Weights of a small self-supervised image encoder: 3.16M parameters, norm batchnorm.
Rows from block 7 of a small self-supervised image encoder, named by matrix and row number. Rows with one number belong to one channel. Each number is 50 + 15 x the weight over its row's rms, rounded and kept within 0 to 99. All counts start at 0. After the name is the row's rms in percent of the matrix's.
After each channel's rows are labels from the 100 images, of 14848, where the channel reaches its highest value: "patch colour" is the nearest of a few named colours to the mean colour under the peak; "strongest on" is what is common among them. Only what is clearly more common there than usual is listed. The data: patchworks of several textures. In brackets: how many of the 100, against the usual share in percent.
# convs0: first 3x3 conv (model.blocks.7.convs.0.weight, 96x96x3x3, each kernel summed), inputs 48-95
# convs1: second 3x3 conv (model.blocks.7.convs.1.weight, 96x96x3x3, transposed, each kernel summed), outputs 48-95

convs0.57 126:43 45 47 99 36 33 70 52 39 37 33 52 54 49 50 53 29 55 43 46 55 45 76 75 41 75 53 71 67 26 54 43 79 34 39 59 59 66 41 56 38 35 42 53 40 77 75 45
convs1.57 108:72 81 35 46 49 55 63 51 24 52 38 39 40 44 51 50 24 40 35 46 48 39 42 45 46 44 47 44 52 99 71 31 85 66 69 41 69 36 62 49 68 33 56 44 56 45 22 49
patch colour: black (34 vs 3.9)
strongest on: white (71 vs 45.5); cloudy (37 vs 10.9); veined (33 vs 10.7)

convs0.93 120:68 66 54 41 45 52 70 66 63 56 45 36 51 45 40 71 36 30 31 53 41 55 69 58 44 56 55 61 50 82 45 44 42 45 05 50 61 52 56 21 50 32 54 21 57 65 62 49
convs1.93 091:53 61 63 50 88 58 43 24 37 59 38 55 43 49 35 35 46 54 66 42 49 49 59 32 53 06 41 39 36 40 36 33 68 50 61 59 44 56 52 74 48 69 32 42 54 37 21 60
patch colour: brown (40 vs 16.7)
strongest on: black (79 vs 45); rays (38 vs 10.8)

convs0.62 076:65 48 65 70 31 62 67 54 18 49 52 36 41 48 59 61 07 44 48 58 44 34 76 58 55 63 57 46 35 68 36 41 54 15 35 57 20 49 42 43 42 43 57 58 57 68 69 43
convs1.62 094:76 64 26 40 47 67 49 38 66 58 46 80 42 31 60 37 52 54 42 51 57 09 47 81 45 55 65 41 40 52 57 64 37 68 36 47 57 53 72 57 79 47 68 47 48 38 66 48
patch colour: black (29 vs 3.9)
strongest on: black (76 vs 45); camouflage (38 vs 10.6)

convs0.49 104:66 72 59 43 36 58 77 48 47 44 26 61 64 66 47 62 45 43 19 54 48 61 61 63 57 52 39 72 23 59 34 65 65 54 25 42 68 55 50 55 45 51 61 21 54 39 32 66
convs1.49 093:51 35 54 68 58 28 45 22 52 49 33 45 57 56 40 50 40 51 24 37 41 59 25 28 47 26 58 41 47 22 50 25 34 53 87 31 32 45 36 55 45 51 53 46 55 42 29 09
patch colour: pink (31 vs 10.5)
strongest on: white (71 vs 45.5)

convs0.7 062:78 78 29 29 55 35 60 56 61 34 38 48 38 56 32 28 33 53 60 54 53 66 41 47 44 54 39 55 62 42 46 37 33 42 36 45 47 36 24 37 59 28 75 41 55 69 44 46
convs1.7 091:29 25 31 33 48 48 42 43 54 43 70 62 36 41 53 37 56 44 42 41 45 18 39 42 46 39 82 55 33 50 31 65 59 47 42 55 56 65 55 48 52 56 09 41 42 23 88 48
patch colour: brown (36 vs 16.7)
strongest on: black (73 vs 45)

convs0.54 078:52 75 52 46 07 62 39 67 32 52 58 45 70 54 31 73 55 44 21 38 47 48 39 46 40 29 27 69 38 80 36 53 50 54 41 52 71 57 37 22 54 30 77 64 61 47 68 50
convs1.54 088:57 27 50 47 56 47 49 68 42 52 49 62 40 36 66 55 68 31 83 42 29 45 56 33 54 47 69 48 34 45 70 72 63 43 41 42 35 50 59 56 17 48 27 32 24 40 79 43
patch colour: brown (39 vs 16.7)
strongest on: black (91 vs 45); labyrinth (28 vs 11.1)

convs0.55 082:64 59 40 72 45 69 61 64 57 59 42 46 61 43 54 65 58 29 64 33 66 66 49 52 49 24 46 34 43 71 43 51 58 55 47 26 42 56 43 35 47 51 52 48 50 36 71 68
convs1.55 091:49 53 58 34 45 45 58 38 44 85 36 50 67 54 46 46 71 42 50 55 36 46 43 69 40 49 53 62 63 30 64 39 43 49 68 43 52 41 31 56 52 49 55 18 64 55 49 25
patch colour: black (42 vs 3.9)
strongest on: black (79 vs 45)

convs0.21 089:26 61 38 69 63 32 47 51 64 39 52 58 52 38 27 70 19 46 62 40 58 61 89 42 58 50 57 33 29 46 46 37 49 33 17 66 36 52 08 38 37 33 65 63 46 56 81 47
convs1.21 083:58 67 80 60 46 52 78 20 56 38 33 45 72 37 52 11 44 64 36 67 39 55 32 49 43 27 57 38 36 44 59 55 31 46 39 51 41 62 53 75 48 67 39 57 52 64 36 29
patch colour: pink (31 vs 10.5)
strongest on: white (73 vs 45.5)

convs0.50 062:63 60 57 79 37 17 48 58 13 64 53 51 61 48 36 37 38 54 27 57 30 55 65 53 42 48 41 76 45 58 65 34 76 64 40 40 61 71 53 17 18 40 49 39 32 61 48 63
convs1.50 085:72 45 57 48 42 55 50 70 43 41 41 42 31 51 48 55 25 14 44 40 59 50 58 71 58 29 60 95 27 51 38 47 57 58 40 59 45 45 58 66 85 42 48 48 46 54 21 48
patch colour: brown (42 vs 16.7)
strongest on: white (83 vs 45.5)

convs0.20 081:31 39 40 39 40 54 35 45 60 66 53 49 00 75 51 49 53 32 58 51 32 32 50 27 55 61 50 52 26 51 44 52 30 45 52 22 37 54 62 67 40 69 49 33 58 42 40 44
convs1.20 077:56 60 66 84 52 48 66 29 72 60 51 59 26 43 63 35 51 55 62 46 59 54 32 61 43 69 37 67 69 48 65 50 44 65 48 47 54 51 38 96 59 70 57 42 51 75 71 42
patch colour: black (41 vs 3.9); brown (37 vs 16.7)
strongest on: black (95 vs 45); rings (27 vs 10.8)

convs0.85 098:45 81 41 25 50 46 41 62 42 63 60 52 40 58 70 19 63 52 46 65 52 60 29 43 47 41 65 31 59 60 33 62 31 62 40 40 44 50 52 54 42 49 76 50 57 65 51 60
convs1.85 080:60 16 43 52 24 65 68 46 57 29 49 28 67 50 46 61 51 77 38 54 59 51 55 85 45 40 31 51 58 39 58 29 59 62 45 55 82 41 59 60 42 40 32 53 48 52 45 37
patch colour: white (27 vs 2.5); pink (27 vs 10.5)
strongest on: white (71 vs 45.5)

convs0.3 119:37 46 41 42 14 45 31 56 46 41 44 52 47 86 86 66 43 49 56 50 46 72 44 56 46 37 66 44 57 54 33 42 64 38 43 38 65 58 44 60 61 45 38 47 60 32 45 45
convs1.3 120:81 76 48 35 25 30 46 54 22 54 45 44 45 19 13 54 51 37 52 59 51 17 77 54 59 49 35 43 52 63 54 42 39 50 47 36 44 41 51 41 62 50 71 46 26 76 46 40
patch colour: black (25 vs 3.9)
strongest on: bubbly (36 vs 10.6); veined (33 vs 10.7)

convs0.59 091:52 60 49 87 28 62 53 64 53 38 67 41 65 51 19 36 07 44 46 49 57 52 54 38 43 52 51 80 37 32 50 42 56 48 33 51 57 60 50 23 63 60 49 34 49 35 65 43
convs1.59 094:58 42 50 45 56 38 66 47 65 57 52 64 72 50 48 94 31 52 58 54 55 47 48 43 55 75 44 39 88 38 55 51 59 55 55 39 67 40 70 58 65 74 48 47 45 50 46 36
patch colour: pink (29 vs 10.5)
strongest on: white (85 vs 45.5)

convs0.27 086:40 40 43 54 28 40 37 23 27 57 46 41 37 41 43 54 38 35 50 47 52 47 36 56 49 53 47 40 51 47 35 50 54 57 56 31 38 46 76 57 60 51 38 79 42 41 23 34
convs1.27 102:42 54 55 49 49 55 57 49 55 16 41 46 31 53 67 32 34 90 44 43 36 63 49 42 49 91 52 23 41 52 50 42 58 38 63 54 40 49 33 41 68 42 48 46 31 67 07 49
patch colour: pink (41 vs 10.5)
strongest on: white (81 vs 45.5)

convs0.41 082:56 47 38 62 63 51 39 45 35 56 54 52 35 49 42 54 44 44 43 51 53 48 40 56 53 64 63 59 19 70 76 50 39 61 22 23 41 47 68 50 53 43 51 42 31 43 30 67
convs1.41 084:44 56 51 65 23 35 57 39 29 77 44 49 38 32 62 36 35 32 17 49 46 54 38 52 45 45 43 65 51 44 64 36 47 34 66 43 52 50 65 57 21 45 52 32 58 66 71 31
patch colour: black (52 vs 3.9)
strongest on: black (88 vs 45)

convs0.9 077:44 33 18 41 62 48 45 45 53 62 47 49 41 20 33 42 50 73 42 58 50 54 52 49 53 97 31 45 87 38 73 46 40 51 51 51 57 34 71 42 55 39 54 43 48 49 36 55
convs1.9 096:53 53 67 55 33 43 49 14 64 28 36 57 51 77 82 33 44 56 51 47 47 47 44 51 51 72 54 59 21 45 61 28 76 39 49 39 41 45 33 40 58 50 49 38 66 59 11 34
patch colour: white (42 vs 2.5); pink (40 vs 10.5)
strongest on: white (91 vs 45.5)